A small image flow-matching model, trained from scratch.
Training: soap at rate 0.0021, 7100 steps, batches of 128.
Data: trained on rendered scenes of coloured solids on a plain floor, 97500 training examples, 9.3 epochs.
Rows from block 3 of a small image flow-matching model, named by matrix and row number. Rows with one number within an expert belong to one neuron, the router's apart. Each number is 128 + 24 x the weight over its row's rms, rounded and kept within 0 to 255. All counts start at 0. Numbers have three digits each. After the name is the row's rms in percent of the matrix's.
Before each expert's rows are labels from the 100 images, of 14976 (inputs lightly noised), where the router gives the expert most weight on average: "top examples" is what is common among them; "colour at peak" is the nearest of a few named colours to the mean colour under the peak. Only what is clearly more common there than usual is listed. The data: rendered scenes of coloured solids on a plain floor. In brackets: how many of the 100, against the usual share in percent.
# router: router (model.blocks.3.mlp.router.weight, 32x256, trained with AdamW), inputs 0-255
# up: expert up (model.blocks.3.mlp.up, 32x128x256), inputs 0-255
# down: expert down (model.blocks.3.mlp.down, 32x256x128, transposed), outputs 0-255

# expert 0
top examples: count: one (44 vs 19.6)
colour at peak: white (69 vs 2.4)
router.0 101:127140134161173111109114169128125132187131150104172109120144106140105126142101162121138086143113087135126102162114113123142142112139096133114162148131115098126157112158143180103169112167133112138114145161147128158084141091068103147146133118179153124125138132080109123121149169157128135134124143125153120132091138092128139127113115149105104131139174172140113143156172102104109100092128123125064096159159113121114138144123134122107167088102116127121137158152134148131096170159112099155116119149178142138088116110163095164113106131106132122149110105169128147174124151123142108132157132140107167173105139087146120144094127148157161174194153115120121124122131177102121098109133112129130132130091118150186115106105104114110082103135134124112133148138122157118149122129126142
up.0 107:137113131132124157143062156152123122120159146121128136116113147135129153161141122101082133135159155157131134136152146083121089122137145122133144129081169169150184138106118098119114168127096142109122166125131155131135138101149123143130110109136071180128118162132088149103110175125114142111124130116140160103153120161112106123112122141128106129125113125150136143158121135101136155127133106141130183135065091118151119146097120146133138095117109124117107137134125132178128148155067176123120127108119115141111164123199168141137157156122141137126097081139160127120098085128127107114143100160130106088125160128124151178141131146103167196119178063151117151103125122131140085146130121127136112138103123142168137168139098135187119120147119094099136148121120133122115152175111137
down.0 098:149122124107152140143150208140132131106154118128139082111139134116125127101116116148151127120161135137193140151090164130159141113082168154154150174101131141105111145094144142159155116131108172116131163129156141125110098130089136128097149105164116159130142171136149120129117086126124134118149120143146109116129107112149139106156142172161107130145139127132141142121139093110114148117120119138115140146200144111152129116145179110112147175118106135151169161085121123146118141157130147108138122187071156099142111111146085160130146156115116166086087147115131156148129103076055133115137133132133132069134134149115165115155109134125142123112157119110142142128104117179155150165130140090120153119123165118157137148115107167146133108115171098103111110131113156113127097110099131

# expert 26
top examples: count: one (98 vs 19.6)
colour at peak: pink (36 vs 16.1)
router.26 078:092114116141145148112127165118143112095087127140166136142121116103111119145117104124135137101116107129137076142097107167110078094129143099117164120226122151159123111090120101150121157125113103144135150125181117155135077058149100100087107141143104147109092118123137131107142151123135116113103120132128104105143108093125142128130117121153126114126137129125075148116134070131123149094129106141096095119162114129108106110068110136141119096110083138112158125150155139133101122109112144144128157146159119153102107118129114155108120130134165148100127109165149072139108141171103114125128120113133138146114120090113137140097115117135126142102125139146116144114140125149121134192121130128169107105150102110154128146093162018094095107133139119113102127147111137134170148121110139
up.1 115:117173141122120106115143145132136139136155142115148121141175113089102149156164149093095152134104126145139121087117109125103095129142151095128181127087090120158150131132128133162125105068176116104150071139078118090084145089154137155130097138125148151135098124156137125114126178118094144128110092118129089113147154123123166131140120138119109120154123139126096136103129096144145141127123134100129150107142159126120113149115076163117132136172152160156163096131101105142144115126158142090107108182142159140140141091177187134099161191141127094145102166127123091130152087154086144145134115135136104110134129169140109099144116134116179175115119128175118111110125109094146151140128121139137098125124117126120126107126122118140138151103149102148125168135088128128141112076159094
down.1 097:098068129113116102086146110138118187130143113139128150139128148102114119112123128166121148108116119125139072170119112137118146111116117131139091169198123126075115153117179138122114178107121156131162151115166129116141139150144131093128130133128146172123168156124122142112127119113106139117110191124104119135133125103134143126129139149125119146075136126127123124131126173094130132133134129077137175142079127114131156156111109134141155169122141122128078113147103138161129122097111202103151125126122106134079138153140154133110127111134129141133140130130167126097145128097082153147100164119119071136152116121140072112172121138120072144155100141141112124110125138127128131115098106115155140107102125197113124168139104110185163134119137126153160111148131151111142069162130148

# expert 6
top examples: teal object (85 vs 22.1); blue object (72 vs 22.3); count: five (57 vs 20.3); its colour: teal (48 vs 8.1)
colour at peak: blue (28 vs 0.5)
router.6 168:152138134105150114139165110156125101100130117127100085122139122131122161118164127095105131139139133157104137112130132064146149111143105140129151125087126169093114132116150108129149082083133181129133113123118151126148119145142156087132136085082170032132121135162129143148095096116147105135117120105097157138091155128112110163153142101175099117111146102067158109154125158124127112157139151118137122159131111154082148152138162137148111146102146153136112091116166121080170106112109205132116121158182130168136091105146082103104130101127114136118133093134134136150103128159124140139124127137088162119114085125131128103152149133091156092153121143108076133138155145145126154128139113114091145132132135125098155133131115140121172139124112102112114144116132114133137114173108135
up.1 126:153120116115124123170145143086103125126134166109134164147115155082128102105091118121137110125125058120094123185102100136143123088164143131106133141143121118145129107134147136131119141137093118176131131083126107110134101129106120120129142090124109176154116130139149142141104173135116070181111116137125175105154116089123130150109123150139082108136118165168159082163119129130166131113129145158113135174116117157120175131109117112182110123141145125127134147112138134144130106162122129097134143108161106114123101120149174102080126103154138146098107168089091107169134128149085133141098119157147184133107152131132153129137144151106153095135130111123144116126120166136133177094143171126128077129152106151147164081105184115130134163143171138138107122084130145149129114144113136
down.1 101:131129151126130110122156153136140143141121139145115152133112142089133093160150117122125154143139166113157100161154094118129128106168160170115130121114129100090149174107182147097140139127174126103143149158065165092116205141130133117130162110130158145130154138115140120118154154145122106143150123121133112200074133131148126093106122089148100150125148172149150097090134121147089150132108095159143158145119161112112190124143119114166179123126160151119124116157123118120142106101111085140105101121100149123116119108139149117113142083162106154102097150166132130081134147132133131145135126106102117124124151126112143128146099100137140139070125128140127115132119185143143091158118114155164097117116091140171172173138120096159148104156125147138096095136125157147107106135147114

# expert 25
top examples: count: one (47 vs 19.6)
colour at peak: white (57 vs 2.4); pink (38 vs 16.1)
router.25 087:133155136124171088075099196122130106154120108161132173163109156116150173117136153149095085151096119156134114161117118135152160118151107104164144093087127117117182102137081139144157091159120124156103134124097148109124110116137152157105174135137146150142117141099109149120086117133157170131137126138152101124130126130085128115101154137160152112142125166118090116097137046123142133132152108146149108118121144126195148122097106106119104084138162108090164164119144141124123162133154133123132116131166132104098134129140125133136107172091115091102136126165090145119144125163167123130137114126094093110153086086147126147113129156121133136151135120091131099126082117078168115130115120161152153111126095123163145132105143137123165126135120120111143134135120151146103131138094138
up.0 089:172118114126094145163135161105104201136120150117128162150144169128146117124124124125140125112100166080135146151125110124127170150168101120057147133133127108129128072132121128123139135096162172138108121110124117165148161162064111129119113141138138137122151142114133135102075182149114130132157117156136122119096140139162144084112098117118075121134136105134159133128170134132151141160128129127081182140156130128099108130153162169104145127132110136108136152148120108071139166149141134137119129203136114145113113148127069122140133109141114136131116164101130132096152135174113151089133110103098137102195142133135136100150164133098123137138153127120156149089153154160187123169112102144103148132137099150131152130137113133110104125134112120121110090125138146098109140118127107
down.0 091:133141131134127105060123149124148102164127154165133115121137153114105158115162142079084157129102122121119160113146168135131121158141113139101105116090116161177131140106137102091131122136121145102104145113155114148161151173169140074120140139109167122143113128129128154123166124119113141156112163133120168164161122139112134112122138133166099110147140140114138146106093107116149125102129110127156151132157123127148153126112133130137101114110101144143156116160113135152090136134150085127120125119124100110107148112052122092111154144126130140122167189129168144097154152129137117117160198119168125116120096109132091139111123103163173129142142089111113100156106140170124136197094132121088154114175100133128129139151174124144112116086107124105089167157116140138168147105122172

# expert 24
top examples: orange object (69 vs 22.1); yellow object (67 vs 22.4); count: five (52 vs 20.3); red object (50 vs 22.8)
colour at peak: brown (37 vs 9.6)
router.24 126:075124124115135131123115121152165131218093100152103127110142118122123124146136130125138106115144114157127124150118114165117111144115152136133080099123110141174103138166118139134120116134148139120169162099140104106129152145157119096110118131102093153056102156135132161106109113118106117112156109121122105118116106142086129182142137118150146054139111117132158113131104135181108119151146135123122135150096154104161092155145130139103106182114145158116112110102139116122114100047120153140139131126064138113144167168131150125092097106155134159130121117120162133114111106124152147136147091151154161100146165148142093098112137111162137115126125139151135113132126151146123140094114091135134133142103152119131143186131190166145118104124134142126106151117170157160092125144143172
up.1 113:143102148138113110174135118098178098079084128147180103151117095152119132136128109118169121129091106177149127128119076123155126174116074099145138120153100120165142141162108116094146132152123090125123141109103123107114135134124112151149091130144090131156093115107144162112131115125136149100134150133153119115135095113151151105085178143133154134146155177129132142086190137140138155105138147147151140150094136113100138127153159141103132157164161101151112157116129099131095136158100155105167131147151125118132123111117114118054114082132094101093155126104144104150131077151109125130143078107125125112127125171107147183154131141117111150154086132110151121154128156109150157086148090125148118153084107125113134134130104143165090127106153132131111144109141137129125119099106150
down.1 112:124116094121146125102160135136080077186075113141081108150111108136096131135124093084078143138163142155104112136116172111151151148152082115146133143157096125146133110111135134147115116113139105112143130143140129111119099135114148125157141142113109121134159113111127158137136121131149157078105162155112125139124099136118107138088092127132141163160109217133132150173094134137128181182113141138089135136155090106114141110136092111082116147152146144179133102134136103145155114129090135119146126129099116160141125107154126096092126090133085115132131123155153135141104079135134156132106170152145119106138140187116112064113148115152128098120166094120116083098123128129122105127148105129128116098074129137086143145124096135119119110107103132109138147138163096142137146134159155

# expert 31
top examples: count: one (70 vs 19.6)
colour at peak: pink (39 vs 16.1)
router.31 096:105149129110148157101136157118137068165099125134121139150136094074121124157133119103121122117151105093103132137142148142111113079134131104141141136197108093124122114164105146127084137124138099149119116127138134118144119037124124103144107148145118131065119105145137137115153116131107119118126130122125124132139119102134105118144138117136150149142093130126116120099110098103137078104133112136111095113162117112102102084101141127140114150182114097122135124135129121165098132105122132119114132140148138153116139153146101142100143098139136145091134107136164115075141129136121113107103136108135154128165146134106167118043138129131144136095116156131107092099124151223108122183134131119160121091146117161149114105120187094120116114129108125147144106172153096146191103108100103
up.1 110:131091108121095142102157068125116173114108135168114085109126137165123156136119109075142135145137142094092107124139162062156161111108126158098102085168118133218111158083171136128145111151106108140112107122149137155102139134137129104118118155095113120119126107120113153126146125119114119133118175101096145132120137130140131141134103114104129076098132113118133124100108184107148118126090123113148081128091129110134148113115112126106118157161116119103180142143124129096105130112107121150098108139098113113126098137161119158160125121169132143127083160126125150125153112135135118135104130140112153085151099114122123160072128149150127126127109132156112099132100095135098176144151152063107132147160071174109129099137146128121151117095115132089090119096116142113121095144140149
down.1 095:103103126138171121145044180111136091126130130130139151135110117161134118129123130089161123120123108080127153125138102126112084074108118098180130119043123110085108151121130165144135119147118105106116119154136116115115123115084123115105120145107139119139107110116113123087133128111129089114142179126123151131129162134119143157142147146114121159129132072114137102121121062178114095120111141149106052132181120112136126118159145125130111072173123128111118092105138153113138119149153154144115149130100109125138099150182119139141134134085125098075108121131177120141114115133152133108128102133144121126126115123127149136064097105132124108116115129118134108113153125110138149171156098095110118133125082170125076167131134158162149140111134132139134140135117096128086104110134144

# expert 2
top examples: count: one (74 vs 19.6)
colour at peak: brown (28 vs 9.6)
router.2 101:130092150155147106154120136150123132126103136137122143172180146122128121135144149132107132129132133152175136132097173147157102103137106144139162110179133114128112107136174169130154110126103139171103136162127124130068119148158115118121139169100111146120102155131129129132114178162153149139148103136131141082110105079146151106075107145129108111121138092133151129123120123163121136133168137112139169142137147134127106124112132153099130082126109137103159141143137125087104174173118096137123132141129093111136135098150131172081109135148126105095128138104104120156146141104133059180161128124153134128094124132152116129143162133130112143158115136126145105141100128106141163178110155126109095128135061151119136107109180059115158117143178165153096124082138141123164171129146125
up.3 111:150134127121121137121121131078183107101152110125107125124133180125137127119145145151154095128142129170124146142109162093129017126131114155098152146095136157112154084170123121116071113151122111098144113127119122096140113126158117162119146121128142136186153125126129125094149136112120095114121089150121113130124154136139122140123087120141151127172095101168153165124140141050140165135131138137123126145143160089164142149131157142114110158119157111139095162086143120122119124116114154105133133139074139162129141077158088145112094121121117104157134095134122134083132124149124118128121119132124136072157101116143143152062119117146155145164167156117167139133163149147134156150127139106155106092137085085150146135123148117150146119150125124153099121127133138151139132136150085
down.3 115:138114134149150165129141112101145122160137128119111149135125109131090103140110133119111138155148102126128101134153135070142179149129168139116111099174129141097099123157065148114126129089131108141103140117160105125116095097111097119144106142144133109138116095132135106181121123134111113143130133150127126113131137108158149147111135110134163110134127099133216129122089051136109143165116121111141117129154144108105130142083104125141126093088142143092144159128118100090138124126144198130103106142148105134118132080191132095132169121148166150125148127105114150108171151162075114145145127131141109137134114132121115160158156126136101130177153108116128107122102128183148137135168095125130076122096118076174118152143118145091091129136109130127131159166141139160149134145098096

# expert 29
top examples: white object (69 vs 22.4); count: five (64 vs 20.3); black object (51 vs 22.2); grey object (50 vs 22.7)
colour at peak: brown (27 vs 9.6)
router.29 084:074182098097122141159209054079099132124099091101127145131150132184114129135140129129137144088140110112128161132135107147135133130138119138114106102164136110144127095107129084116068122126095114153136133120099101110135123106176122113119115145116146122145096146136107100133144140113135128127137124113121176137133108146044134162132129128113118151125119126186125126107127184121147141159135114107127186140077125122142091121134139169153109106106163148133135112152127154149101110130113125094117135108107124113133131142117169103113154105097165138150147163105112132164145088103105130111129130136159111100093164147108129098182104107161103103106143120141157145122133100098152129114098105111098134129170142069128124123133153172136118127102134117129108146115147102130120133177161135
up.1 099:197141122132138053190132123161134173138141118134126114099099129064132134128141140124145117131134129148134177140119145170111114146104147105122105133110141139139131119119144116100141127146134105127123131112140120124121138160167120118130119100102124112153159112147099120144126131129135123142122100129144121094140124125131106102132116109139179123133133055092159107119133162155116180130130123134124212139132097120123115145101104096102133169104138139123127164091112116093149146137096133126132142147142146139119133101119182059104110121089145116127142136147178103116111137112057130120122103108104143125155100168104133130085109130109093119114146092123133121153123129147092093130129101137145114114090132109139128142140101227120137132124154131133185170138101122123135087081122145
down.1 088:063119157124168005137067129137131137135139139142128135121119136093116135132124126123115149135124136144142110132145136102123174146063106122124151119185137128116135096159149131146114134106156118129125138151140125109133117155099112111116115138112118144144139141130119142117145126120151115130122115114124131125135115146135150123117117129127168114133144048094190139129131129138129148125123123130127223137126143134139114137079132147115132091125101107124130124133139112148131120144098102143127152123144147134152144150146063096109151118118122136108115127123169139133131120107044123116158120127149124136133119138120159128119115120143140131167133171140125154132134116127127149144104178137138108122095128131120116122114123255143164132124137137126149141123110159125147076110117123

# expert 22
top examples: light from the right (53 vs 25.4); grey object (48 vs 22.7)
colour at peak: brown (60 vs 9.6)
router.22 070:073093121108157194137114135117088149165105128106112204120130123091124140127132139130193135115111140072148168112142161133123070143132117134084142125200141132147118136174118117122128134163139129150151133117117126071089103108118127121117158147129137160114135174124137167111136123116145111122130112120129131097157123143140101117108150134124114144107092092148125135110128165107129100153133147088104146121088156090095104115152136167160070111133151133132124096193123108136132106137120100134143128129160117082136143153146072121128112097158146130117153072119148143116150105112127122140142129160144110117105131144117133118144160113140120115081139143112159095154153135116148120155117164120154122146100127167142133107111121104141096114106162125124071083095145128106090146108129130
up.0 083:178160116135087190134096136122081116152134141105159146131124064096149149099132117140112140135177106134115146117167079127139079116112107129126172172138123111131110159143133099136149123111131116120111114148106138130125144107141108091137144121153104168119116096173147101093162134092159110174131100127122099131101114115136135147144132079140151157122145113098109108108128122138155154079155149101087072155142119132073098144098104115132092175132154134126119108111128126133151143126123131087151131073160131157117125177174146104107126125133107151140118144138135121111099156101104121103149117136109126106160150123092093132136110117065182124122119142129120150127124144133143105103135150127140131121097113156131115088099140140136131129131171117144168142125067131134132082104070119
down.0 091:113135152125134107110127139089162153188124120132114137109096166105142124104139144110115149121098119080129087128139072094137126139155120129134148108074133136099162104103131131120162141121161152092143155117114146129130134076082137115157132130152116201088147115124130128113137129137124123123124157126140122142136109135155122130107083105137197117157140068168109106135134148142137166119135112174102103143113121128116114115108112138112127128124119123118080098134136134138160149109091059142112116155101119165148148134101140133185113105185101178125115116112178139101121135167149123151141171132121175128132121134110162135145138113125125126116131114130103134151121119128137123187140110135113129119178117130149155164100080153113112124138135119144064125125137107169125207135145135

# expert 28
top examples: count: one (78 vs 19.6)
colour at peak: pink (87 vs 16.1)
router.28 089:129118069110157104142095157140085109120119097139132104111124136143134092097134120142130127159129094149133116095126121125137162092172088144088148141129103138155130074152156158097139115077123119107079150159103151124144122167186155158091094132163130169115129118128148090161142130127152125140152125146130075128105108107118142108089116118144148105161126116136134107144130100147112141060134098102082110121139176152122127133145117136105115100100165111097135118121092139132142131163148136176113104146140117121149150156133130132082097166106136101130100163132142146121125127162126115147178078099121132139178099121105127129120120106151168143193146107076148113078138089141145119140108120119125123129116125142113120139118141074128101092117135104126097150098127131134148159164100129
up.1 107:137131097143122132101135165137115184117146127126103184118131154130161128095158141110155113150114105132090100127129142146087102155145134152113091113199175130128088163072117155142156175132121086124082120107119156134136123133186114145132123132111146155109118129136112095147125155122112134131122108097132081085088148114115128096109101086139155142095106134159122125180136097126138146148131144126124143130148154113100122158123114143093134137126154117120128131114154129157123178144112133133143109120089073113157084121146179139136132128143120099124117204146102157107142135118074145123150121168154173125152109136115126146161108108165144122165127079116118133112117155106131142105149151127119172133167143097167127139155125103104160104120127146113090130105163132141111146103169153
down.1 107:145085134113162160145127172097108172137132119128131159092132172165134139169142096110090111120163121125080135122143102155114103126136128113119118113100154140129174139141140086093094137108095131154145114136140124099129153137165153143109143093107100130066134144119112142109138159156121149133122132121120158128145084136141125132108155105146109092099138131166101149111148174124139139086141090083108118136112114132146130114136099121129094135151115105114144134132116111089070159145129154134131105172170104140126158108074099109111172127144105090148127127130072151135102144086125064178119163132146135103108132132133116145159164142121115085136138140137127133137124152095091084091110121126114157122142104087143128160136164152136164138102133130151137121174140071108156124111132177

# expert 17
top examples: white object (72 vs 22.4); its colour: white (58 vs 8.2); pink object (49 vs 22.1); disc (37 vs 12.1)
colour at peak: white (71 vs 2.4)
router.17 093:109174116168097142078153013121114164151138142142157151096133130136152073151154143207146108131136107135155105161135151137134099139173120136144138165134155097140122155092119171129121112130115117148095139149137158173128142105139141129099132173137133153114131141098109106096123130129118153119160097150142157127145156091139147097087118139105208130138139180164124140113114097189123141118113117158111164127122101134136131150172157128104133104123147135134141130168109132161114138153116099097117144124144168129136147157084139174143145117118146120156125145150107135148138154096125159129156151154136105131115159108177147129146105121141105189150143106130157133120122126089138095095101156143141127115110132106114129122125131148136115112127154141149115133133140135140113121143137151
up.0 099:135135110126125117168115132151154113083160113162183118129152122165097135177124132139103084108107114122145144078124130148128132144109140096122124128133149154139117118104085087139119142138098132155113137148125101137111118143166143102152084116127159128119173114110093138097119139134138146138118103143085135094124124145140108167094114085124103118070119108130132130119147168118127125142141143131144152123147153159163148137171151173154110091097086164075089154151120124142176125124088110149125117117137140134135114047097111116128165138102082113143141122136100122146134169106082113116151097134128142136120130175142110121142117113142148097129067143114142128181126153118101160118123090129111152143163131158122146150114074098148150153140138088083119157132157133128167129164168114
down.0 085:150132135145150069137126116106151148130121109160131102119129124138121137097139144114134116119110134138134176105152091138153112128153135107126111125154118160033139138140093134130141158133157106150153126123164123123153150147099128097127153143116136164112130117114112132088145152120130156116158157096134127139124145133108144104110113129112139116137144091112134126141124215173110085101166132169112114141145131168126131122149161132120120127193110119106114113198116118151119152192152147141123165137111161118152092116158058146135119153119131128121087123121135106164137127149187095109131135131128122131089136156127114117044111115125114146094141159120110127118103121134124101140159147139129129129164119117147101124121123094108167123155149120131130156130130111080129051073129123

# expert 12
top examples: count: one (57 vs 19.6)
colour at peak: white (88 vs 2.4)
router.12 092:155091127122107090124122175118164089172141138126177140114140121134123144103139141207100143171151123102123115145124120149131155116130112136145162144069140116141156100124119154113126117139100115113118139167133166120133140126167141148095142163138089108070117156114135123157116176170126122176128119173129109142137142086127142133119127114126113130117152146102124109147144123152104129128116111113129122124138147119144116126117127114128156089151120095087191125145108108107114193118093109107109146128152130107144126137131144157141122110088139088156079116100152121145138134129102113112147100128114090104126103045160142143101129101091116142145093139165120044119123134110113126162144140101172122072113086120102136106101149161100141121137134155134133157119119126104133149171149134
up.0 077:155126110108088133120081123158151130145114123164158111141175120115108123098090129132103114173134123163139127130113152107120141135134124147132111118145132126155136178127149158133174109092106153130115121105078080111177122137092078153099101105109122127148141087104147099100131117146135165126104143167138142162159147143112143107114118094142074115101132107135113092142143144138119143134121127146096119117139113139135128104154130117136147125155106131132128157133088117130199092059151086116077134092175139111093183169193095125113163112143135135124101148135117129091105128165130096166159132125109118131184139119152125134133137117131106105129126071107097138141087120134136136125128129132115158127123115091180154131116121166105130134088118158127052127151141136137122117140135130
down.0 077:195122129156161102135152122155124126148144152152128111133161112148100147171094127074106107100140123156133114161141112125130097143112109119164141127137128127133110118089115123135148131110134146150150099120156136158114142120157137148089131139149152101217116133093160109157114080099122132191143148113124166118130148132163139139111124139107112153145109138188096142123100150148139121127115115177106127111134158122191150068118138115142117155138152151135124177092137117149112102167128106132088119082220175153113146168087147104111134112104136142115118108150122150101139140161105140127155103120157139152119121128117139106125130120124135118097099163141126080164108114150127161131125138137126120138098125104137136136115103127122110097093096157124087125147146124136172112082128147

# expert 5
top examples: green object (100 vs 22.8); its colour: green (85 vs 8.4); count: five (42 vs 20.3)
colour at peak: green (75 vs 1.2)
router.5 115:108099135115155088150151148146139081088119104117103129133139131161131145097141129058077135119119123121112161120144146088121132095114144113146149106069132153105121149100173108139100107127110145116125113099137135127140108142085136124139122101103141150132135111173123135119109116135145135151126095123097150141137109142156131144135142124127090118097143083081163136103135158092134150155146142132138105131081128128100111116153133118143128144115162126129091097140131096108148115146162133152129138225027097151141105148157117101119143144132111167126154169084132121140121115126183132165103140121108135127114113104119115129200158121152132100135120074125125142141145143155124141112140117094135119108109162165130160118132080169126127129110110140128141084123139113113097144084148152
up.1 089:141155189116104121141165155094115159122131167108126113135170104161129134112190168143119148083137120121147142124124076099121105159106136133136149105113107155152178140178143160122143133153145117134101136133150090125124139181122139160095144116095131148113092164110127132150163135131102123147143115101156108106117137121146123109115145168110109138109147137099146124137152151090138151190176177107138146182132150167097132102130166100136122098141144129132113121116135081107116112132142137162124116121153140100097097131156148142115130136133148115111133106133110093145131121115121160124131148089128085088146151117199114140151150067143130129119138096170137106115160132138179115090107117149126119141069117144109144160141124166163118128139108101112095124150147166165100160138139150
down.1 086:132166095153132153109128148165136136110092134124138152130158162118144119132089164119144121162144099115135124128133158119129147099171122103133116143090134128114100124147159128148143099092120116088178113118108147111108094107083131131089099111117105097096184141119129125088102170168175110115113101096118142129143136106116121155137132116097063144121140155136148127135151140184112197100146092139093147151097099098163116102085118150110132115128118140143147134129135119117164131134096125104155154115167146158107115115136118116105129099121148112160133100101113154141111141145103103097129120160139111104133143123180134088111125135110139130168128132078133107155128113122098119102124100154126121121102114142103205106081142103080167101128142111117131106089173089163132128150115083

# expert 23
top examples: light from behind the scene (83 vs 25.3); count: five (48 vs 20.3); cylinder (32 vs 12.3); egg (30 vs 11.9)
colour at peak: brown (28 vs 9.6)
router.23 089:152153144110038165143164099128118112135159123137156113105137114095095083092124111164161114145132121085132143154138129139092102153142157140115125143205141100138127152142136130097147136139140107160111098117122149137134144157125173154121142152114127125147156126155138109111150119127119154143123061127118096115146151131129111095129148132126092184107133113136130133117126153101157127116133117149113097147195128096133115127110101135129113145135130113111124099147120117141143106147119145094156126115146169140156138118123092126165090081134157123117151172148153145104130126169049120108083140112144110124190119124136111141063120145115099162106118172118156141120146118106149137138167095116132103121116126079134114114177118102148129123106138131146120137077132138138113145130148065
up.0 092:146112110131152104119145127141141127108061136146141126124107161105105125114093148088121113134112113125121148137090153164119103130135161118113074107093126110094086102178099129142145111154090118128149169119116130104109114115133116084090125130124127141163111116106107152180153117133137094144151166137111159097123124152138076156101136117095093134134112127131118126182121125129092130143166152123123148108132139117118168090151114140081163155119201153128173128087123142122101163135125180091091130143132115131134108082141131149088083160124082136137098147148097150115078132115159158107149153129148102113150103134122140133121120090134115131127132152141102086133146117094118141110107085144134152158129119146109105116134100139070168083137128103130109130117137083126094159144088133
down.0 121:113132155140113119137085180102134119165084144144125119157083142146117136150123140095122157099111168111135133100150115078142084139081182109093127132117107110160129126128145145107127180105166122122104183135120097129124146121133122104133188121163149116150111093131120151114121151116113138162100119145136117153157141113146202117116121130066144115143139111145088174098131149132165140119149108117142130141150125143117157109139088118066083089152129091116132131137124163114150112149118130151117127162141134103161110110114103139132155162160093089167120106102119117145175141097169127103125127151131123120148116176143139145149109132104089094114136109110154124146121096171099120119114188177136145100137154131121106132125093143118120171110161117128132150106127109141109171143125106

# expert 9
top examples: light from behind the scene (59 vs 25.3); dodecahedron (31 vs 12); bumpy ball (29 vs 12)
colour at peak: brown (90 vs 9.6)
router.9 081:134130129113143164153114143136115162130107118119105171133121143121111117140151134110134159119135137110136126127134106152149086123176111116107135108219120110150167127148142142159139140143116095123149138101118112063098098140232124117117142151143152100144148160122129110152122158111134107138131131143118139125135136113144155124130148144123104158132095072164085144140129141130123115152136153119110093136057133116112124086139104141189113174120135111121144111187147143094107114121109162115133122152129104102113122128176101138111134126145167102130161174117150133109151116136173124128120097137134197121102138153119110122159159132165080114122136152129128127117116089134140130169109171126140130116183113131137143097132130068134115124107141102136070099107109124133124138144171124
up.2 090:110139119164100112151132098130180160111147142137130118141131095178143119112136119161104115151121143159137133115119086172147134128149142134093167143139113092140095078113104141077098110135142137131110160148094119142130144141153137077134132143154120088142110075105133114116086150100110113113148146143120130142100121112108135123085108072124134120141119100130154125120124157147093169107113116098124154076150115121108098155118093141098144115139132136113165119081103085108116114141097133090152144080153156115121128143156148114115133073088098099127121108112159107134166105108116102068126109129160096160146140164112107122120061131145134132142110143154123130137120142084113153109150109151143106127139122102114082146154134202145146133133119129144094161093108131170137104164108147
down.2 124:116112106136077156102123121157127097130149135117161133156141116105146173068129149104107105113132164130139123135144131135140159137090112122128126159163117142065120157150139135085156129120125133142126098134168124114124119150129139154134128104155117085121063127161148107148143109101123113130131131140123110135126129144080114107110154144094150157148126173101128135113121148138139101118119139121136140128128140094088142119102167098155114156100136150125151141117129081152152111088143167132131112133156104122134150112172070085096093149152149140118166162128125135129115135139135147143119188127166164140114095100139124116140135176134153139119124107122114088124168106179144191104133103107144132167107121168137122145164076158060089153128119131141206122128107151148110115155136148

# expert 13
top examples: yellow object (77 vs 22.4); orange object (68 vs 22.1); count: five (56 vs 20.3); its colour: yellow (48 vs 8.5)
colour at peak: brown (38 vs 9.6); orange (27 vs 0.3)
router.13 130:158110137134103141101111119129158196126142138105150192117113142126154145141085150154136125131115113104142146161125126118126116154123104122136095113181151120178126159111122129123086131179127111123097136110118119099090116119093080174145095123128101151124121160135117150144156120149114162129158135143150130113152127120120138115120111163095139130097105080178105141086112104107124130142143117148111128132106166100176137113148084125131135148136143124138128154101102111146097146148179108123134101133042108094123159176125137150095155170096142130166159147113110170150154112078137143124158099152169116107161158130146140140146124120168120148108154096114177118161109120097130106073116115118122117135122125102111134154135155117128120106113159164144146114108149137114124155089166159
up.2 070:156118107126152125134165129096126159134123132128105149136124168139129128117129049127124167121155149149148191100097080140143132122054121108110131128135129143135129129150187132106101144120137089148131119158118111118151125142087149129142147130124137129137135067154136116135166134137119107140112116125144114176133110140103122120137144121149143155135178137119189149118123149116124179118161125129089123100129105128120119122131140121131049104126121160123157112155125141124161097171102116151126178124103162112135126190149139133122109168114146138063116166135117114094093141100136117093148133111164114109134138100151132126115135181123146089154152102143135114116155146120124114061141140124086110133072158113122115077098135177132135127118129096143125140166125145116126126131109174
down.2 090:145131136113127169144142119158152181162121119142162146136115150142119128116119066119111125140100093132120108106127174155161094104120168122127126119093134131073107155100101130144118083153074085104152124130146132136076102134141096176151109128118163163157133084115164097140105137148142117165158101152117117113109086113137136122159099116120110089142117144138071142125132096137161148116157139158116104099143108093125124083124151122142163109131113103149159138087112159143141097119117128115143096094081118160119122135151106143133157165158143143115112086115091120122179168076181151100142111132102137112114120075126129102124129091135132125102125117105121118133135120105115142104154123113091099142152133118128135136177148167127111109079140098150163111114141135127147171154127152